Rows from block 5 of the decoder of a small image VAE, named by matrix and row number. Rows with one number belong to one channel. Each number is 128 + 32 x the weight over its row's rms, rounded and kept within 0 to 255. All counts start at 0. Numbers have three digits each. After the name is the row's rms in percent of the matrix's.
After each channel's rows are labels from the 100 images, of 14976, where the channel reaches its highest value: "patch colour" is the nearest of a few named colours to the mean colour under the peak. Only what is clearly more common there than usual is listed. The data: short English words printed on busy colour backdrops. In brackets: how many of the 100.
# convs0: first 3x3 conv (decoder.decb.1.1.convs.0.weight, 96x96x3x3, each kernel summed), inputs 0-95
# convs1: second 3x3 conv (decoder.decb.1.1.convs.1.weight, 96x96x3x3, transposed, each kernel summed), outputs 0-95

convs0.12 118:145154159164104121079172119217171094163063187144157186127128151168181095121152094115134125106132162155146106134189092089156156120129171117161107150035130123096095156108162078149096138078160089078185090086102121082097138113120149149130103131133112118129111078132111122128118115117105144105
convs1.12 146:067099055091177108154143121132138134120074099114127148122129137143103059139150121135113122105142112180151131124060117108125175162118133105136110110134109070087138098167103171095172131211159096146106138113067128159128140099167157091139147111170135169131161143137204172132103129064050101127
patch colour: red (31)

convs0.89 099:160113145118098136103169183115135082128031155152164151159171186107157123162112107132141120120125161168151062099105077054121084109104171165186114121107129123109130147132085178143118073163087130124215091109107149085126167105118111099133113107097118151116166103136068125113144130146125150178
convs1.89 119:017086093102132133184150096190109121087127106138142132122119123154152054092162135088149178125099119138123177136113143128163089118161112116114157156159116088116127144165138093130149134131145070123088172083121131085098084057144115136154131095145112128166164194130154177170120127051139118108
patch colour: white (50); pink (41)

convs0.37 131:102152174116152176104099103115148147162139126088104025156088150156131110081133092123131111147129098163114014164103187055114156097200122146145149165061122119146125151102129179099111162092156134138130142134180128163184126132132133121121102161107132135108107129142128124096084145136087104089
convs1.37 109:054103121133123137149088135142041119111139127171167151106132118094145156165124163126137125088153110113098173152181102196145096199058096105116133098181156143106144144184135097142098085187144144201132113107112088089082140100116140120124110065125129075114175122111089160155159132112122156137
patch colour: green (77)

convs0.33 075:140146133167130081176116223159065168135178117069131176141103124130121144125174188153127103121142129187110170138167138150118082133081100124098129143129170137134107093127138113172066158119079157139135103216098050057139111133084087113158137129146116146098127133114135123135144126126147082151
convs1.33 078:125136127122129157090107100105154138159110147203116100151127198153149161125139113124100168180090146078157127124112150151105128120165156104162125085119022105126147153125082155071183104133159119080146191021128164200122136109127130163133124131084161102117116142121100121094082143128115159135
patch colour: black (57)

convs0.79 112:133126125139122152039187100168141102123071170127195150133126115141142103127135104072098142121144115136160110200183150141156129131147119139088146117136136125097099131094159109125155157092132072097069150145204099127136109121084104116081105205107074094087111088142128118138101068161088109075
convs1.79 094:132173131126213118154144164107107155124191153097124133128130129101112122122099161178143136174144165096117095079081132175069142116079096111125109128142174116126197151224141167138074082086115141178150124030124148112152149159129156163144126092157154151107150147129101150126166143128097102144
patch colour: green (28)

convs0.85 127:102144106131209075089159143120060141127135117127138152141135049098126146097154120149133122146163133133141160021116161147151109104124164024147127120136142116122144113119088131129160093035104156040160117127132143114106129110112121093112101140092123142105110113090101072088117101119136101108
convs1.85 095:091138124130108105159156124122112155172176151178153076091154121165127103095163138100129112087144106193132087100173084096143079127077080185099037111106193142114162131137115105139110124148169088106125076059106118191188112149171128134117150119114120117150134159155139144177152147128094180119
patch colour: brown (51); grey (48)

convs0.51 093:151147116109131133179139108167100122128115097123217152115084081153139091157133128115122148125116167132197061138126147050195169159103111122166149117118120106128134172130079100105101075145125162142068102120145143092201141112164151125107129103112148115086079079151114167115101079147068177153
convs1.51 091:124090143166144059195106154114140094132102129095036106094132134157149155109102122113107150133136089110120156127109134194085098081133166101145154112164154150122107115144124127152111123112127132100121104158125104136087161133126159091149136062154095079151163142119129115162093157128224010099
patch colour: white (55)

convs0.58 114:130140117160215136139109131141055123174138118190143078105190175117142118142093172117110141150124116156094138065090123141124133127109172162175101133120124124129186150092104082135126081118040084136132114162143154088124177172123105097160121139126115158077138156060114168119126176129174087098
convs1.58 081:119144099099105110176175079086207180093158119109101149194117117099128135161127100146158076111174132120159149171163159110168135109170062093092170150115189113142133115150126148113093157176190144150110160067073082127173104086079150126089134104116148091147126092136156096105102118125113124158
patch colour: brown (68)

convs0.42 105:109114108117103136109072153152045153156169114164088074109162055116130138104224077151109105137153099120157134129053142117130076159107119155116131124095139110151152163125146144131227109145091126140147126147116159168106172101203149119136172118172104127173145098122160133144087121108130113151
convs1.42 097:105101149114116133189194102120176171087065095120149161118133165139177113152046152162144131118156140150106156111180110137145159134151123083142125172174188061121100089118091158183073140146146133083171109107182101101162128091065113155111161165081127111121088118148126159112131111103116137162
patch colour: orange (32)

convs0.55 100:155068141102255118133119116082144147145148102088094117128117115125121113154090125108046117144145135135108133088118143131106115154094101196107164130156126154114123145137147130124083063150111129113097115099137113147192088132097131131154134154128110079086128107115115235110125140140133131202
convs1.55 100:121109102141007133083107139163157192124113101110135157191131164127127109172141121131164120126079114080172153125116112146147160102137155111167164168113077096148121069112128142122142174181184112125170125186158119136058143076071127124133112159185127167109111125125125110146124139108187130093
patch colour: black (56)

convs0.77 092:110106147140150156137158170104129110123123105125142186108126127149112076119087111123130174159133076087113165163192135159147142162134057115120144106164125161111123045111161125121126056104131080126077154109246147126105114121089134108122171124084132074085100137140079108079129108148084106095
convs1.77 100:180147137111114139124151127147156147134145085179148082112113122134181160162107142107151086107120133142116162081116065184126132134132122134122136117117149081148168178129104175136082184122115142115215106172019124143208161141107103097096108112158112142137189135099176161109134159097174111104
patch colour: green (31)

convs0.75 095:109170105109132099149143128159155096123117166141098111120149080159151173121131115127176096131123137116110137057076143168175084132156122156129113152071111134085108179063053142118152048156128146144105115132110174087135142056122064078150156144099168155103099062171121120065112143148131128105
convs1.75 103:129121109126174130064089180137171145094167120064196150140088185154087154136102134123127196121132097088136068138095123165071122120093131126162122139160160126138183106115208100185118153113125144115170152122150055096161195151128126109087092135142105114152175157145162110136130117088138111142
patch colour: grey (67)

convs0.72 080:088110101084149124137104087083149093101120088121111057121102142135155188120114147145086174133094117163122133055166176100140206118147159171115105106166122112087110155059136075091127106136160108110130090135159142083122184136105108112137104130113131165072146108082156178099169139064134098081
convs1.72 079:097145124141109078125167139169108213150100099145154114105149071129096038115128168111126057108150140110116153077098147137118042140092095145106112129122077190125150107133100204132083152100118105101159129118139101163107152116207145113152125146133124154112125197175109141135089147158121146128
patch colour: brown (74)

convs0.16 095:068144125110056104009173189175065113088122149093061147158097135125126147077132113224119141082130102166132146132126111121140126129089103135045096100125093112140135129155113123123137163086122152130148131090141082111137186069115122137122142140111157134142120110120122128122119165126107160122
convs1.16 147:178101126091110095193089101132191147121120116095118138109147122169104091161127152149110160126130109155086050144105118134127112088168093097133149246125117120167153107107186092158166108133112178142145099142169129135115144082170103147131127100116066115135126071150183129111120090201107109100
patch colour: grey (52)

convs0.30 110:122118132131067142112140133155120121159109162151152117097161150134209110129156139097155120089123147156058126174128123108105179117139195193128083152122135125170123149139107113149150111122153126143191081103007129112141136069161139121122114175168095155162135122136182093092090133053122108139
convs1.30 121:127139052130153127079126120124165125134156147091083155142101123144062126139146120151079062137160126097168089133054152122109117152098158125110155099157109130103085078152124119080113132211104065100113156152195123149118106174148135083121079130067097179176073147108130173135139125109102146101
patch colour: red (87)

convs0.84 094:132170115070166180182146093162096113139100075121095103100120111119119197140172174154098181090111164178119074143178159127180159144160128145122143124104112118103103133096139080125114086093111083120097062094139045099111086134088118107095066097123093100137106124135153130138143160139081121090
convs1.84 077:141150144137098153111113130128091111062100151112146152117103125167144039130099111131192109138078146067166143164105164145096064101143112126103117085125110171065161132143133166074104196072139186134162137122110170151101149124104153155175132130145159092105206119150151166154093121140163083138
patch colour: brown (53)

convs0.35 091:132157154107164105148136102075143119074128200129147108121132111123184109181088147112152154165169147093143116255076135115089136133093145077144125118122110100192119086129065142142139152118110128158158153115051124145115128115157151127126149087123109164158125176116107162120087107114118104171
convs1.35 090:120118095175061096064127152153087097133189114095082166101144142147100127087166126130069078098079124136133101127214162089164130098155168103120077108130149140038117136155181119110083088144145138134100113100161098082079129159118118171138082134103156109132135109123105169130154139114114165091
patch colour: white (64)

convs0.1 086:107121104128114138083074080151079113168109154113153154084126169088100101101174200149144130121154102190101114101124143070130108164184132141122140161112120152085148155169122097119083152140077104151213099096174076150118130086198115135172129151139156098083095067137136130174098110149108125107
convs1.1 084:132104163113170103189140135132145158086119106111107132134144113172111156159128071123149165121113151125163138112148125084115166147078171122134184084142149120135082113113107133179201065146161167105104161098075181117149154137009134143108092097128124108113178202126125119117136181082128119145
patch colour: blue (28)

convs0.25 120:119105155106137127136145101125182173132135111113150130190137155146101111108112179144085145153176155134107143014109147136118160147146119153158155111126138148018121072061130124134142147157128125101106142112142146132139111137101129156128102130118114130037133086085174127055128127139185074080
convs1.25 078:104133140178237101076132155114100108137167148189120133109132105118126170110169117110096116134056145160150161128213107137179119104120154107071102149187144140114095161195101127133114131086181130144117118128078089141110078155100120113090092121112160120157131112142092135136125100128084186175
patch colour: black (52)

convs0.48 100:083119079116141027120118071101098138105105160086115096182151089124102084153085122141139172139132096094140070165140104217141169124149112069119068137107124140126147137134133142146107143126140139176177139120093168215186167172102133186133132153098101118138106151107149122137120122126090147119
convs1.48 111:161153134165131173082137174119175159150177130118107169082084121082136130151129167145147069114112101139136179110139122023146108137175130195140135165173120148132125175104217094155156129109133103097145112163148130080106110143084112151100105101143165165117132038129125096098112109125142151103
patch colour: black (57)

convs0.29 112:141114141103091109184150119212122135176097128158103189157155127109100097092091139135128104121143133146126115097109083124146108119178136231122116128047124164126143129076137125142128112124078119104048127154124116100081148166112101252118119109115115129174130126153175110126160124137122110117
convs1.29 110:089096084139104107119112130104106121167045137178121133111129164136091169126128129148098172133152107218133173123199095142133128140114163072149129141067159171154128093131151148112152141152136145163133090199134117121120087101140102067191126094158160086119082135131079105195139143072136112104
patch colour: black (95)

convs0.59 116:135111139117162161089146035068144144113108111110143095204066131108118139119075104137110169111118135079131028109113114010129169135111124104118171116138109148114132121152149123141117186104176155105127123126091103138193096155092143097093140159121164123169085109093142124110114135134124116117
convs1.59 111:085124124115153078167124137135093065151131128134099152058120111144098129099079138114108089123149075150066181150147126217148071101171130140113125111080142087121061112149115118098098091135104090145121104077130137105097079089181159147164106072098135114118155147141131139140173079068157171139
patch colour: brown (48); grey (41)

convs0.82 095:132156146140154138130135142067116153073135166112052100147142135082118119143132094097086095118104103106117175151140127158135091084168104141163087161096132132110101143119202099159151159055154080087201127107099113170060080124116074130149111093133095090156173128085078091110124142154129130078
convs1.82 094:145124103130077102122131088112126103177140144139185101132080143188144138123159137105134082140157109101169070129092132098131121159066117092088169104187126149090166134158082160079106098156148130187107192123114142173158150157160155113079077152091135104106085118125089146161161132141044101177
patch colour: blue (89)

convs0.60 093:106083147084113153000135069135195151132115093112101099131126094093106117113106127168081127113113152147097163078099105108147097208110155128153137100113139116153126118145113138111114154080129120135203146114137129151091106127082142136119130139137133139148098136147119195121127144141132133094
convs1.60 103:093112160122114119150172166141060113174060152171167234179127150120111100168120167144158127089124144176073126108167110086138153118136173109129138092146132061190130084166152147127133150136128137080118071186137147131150155078096168103140127123077102137105122128124137112145125149152106078091
patch colour: pink (69)

convs0.54 091:133113133150096091105110101153124115150059145084157100170097070082105082203076149165124173129126134129116171120184098035126053164101135120125085157178131108119100141122126096116114114152146185142143118157153122114134093070149196142128115127114144147098077091180119116155085148135151127161
convs1.54 124:082109099095166157115186146095115115140106106133105131108101164186178125038113180047094168088100123146093197103131149110129152181174147141106116109147140140143137132115146111092144148120105133119124158086151089088186107163162084116178162138158114148164145171142138174203153111087127121147
patch colour: white (63)

convs0.53 095:157078140168164102064092075087128130155075189165086172110111105069095077169080149104137138145144117131084169145161065143107092162085167107158077136120153138172114075128194114143139159138129114116178115121124110132114143170127207114073100158169095117151130093104137118129144108103137119139
convs1.53 124:058188108084177178162192152142099138125136103142133097162131116142145090049148183163124103101117099150117151119128181090131143146151076131130104131137113125097134168110121153084113103160168171124082168067110142091130100127149052147190156143144121201129147138134171148147106168160081107109
patch colour: pink (49); white (36)

convs0.32 081:121130138130137112155140233141109181123092179108089137166166081152102140119110172189122184119149103114100157135144153126148108134160128099098094088162143167103095149111212149154145073120143179137091081119082144219079145132149096108144096150127107112113112113130104107144162098140102126196
convs1.32 091:108152169175162143124104076106130081119174140178161126151081172123178144127156093096135079170119134138150143137173135127126162176098137108160159116135167100099166092127051166085095211138110124117124197116113141040179129098115151165110170125109134124090116144114108146123109198102155143099
patch colour: black (71)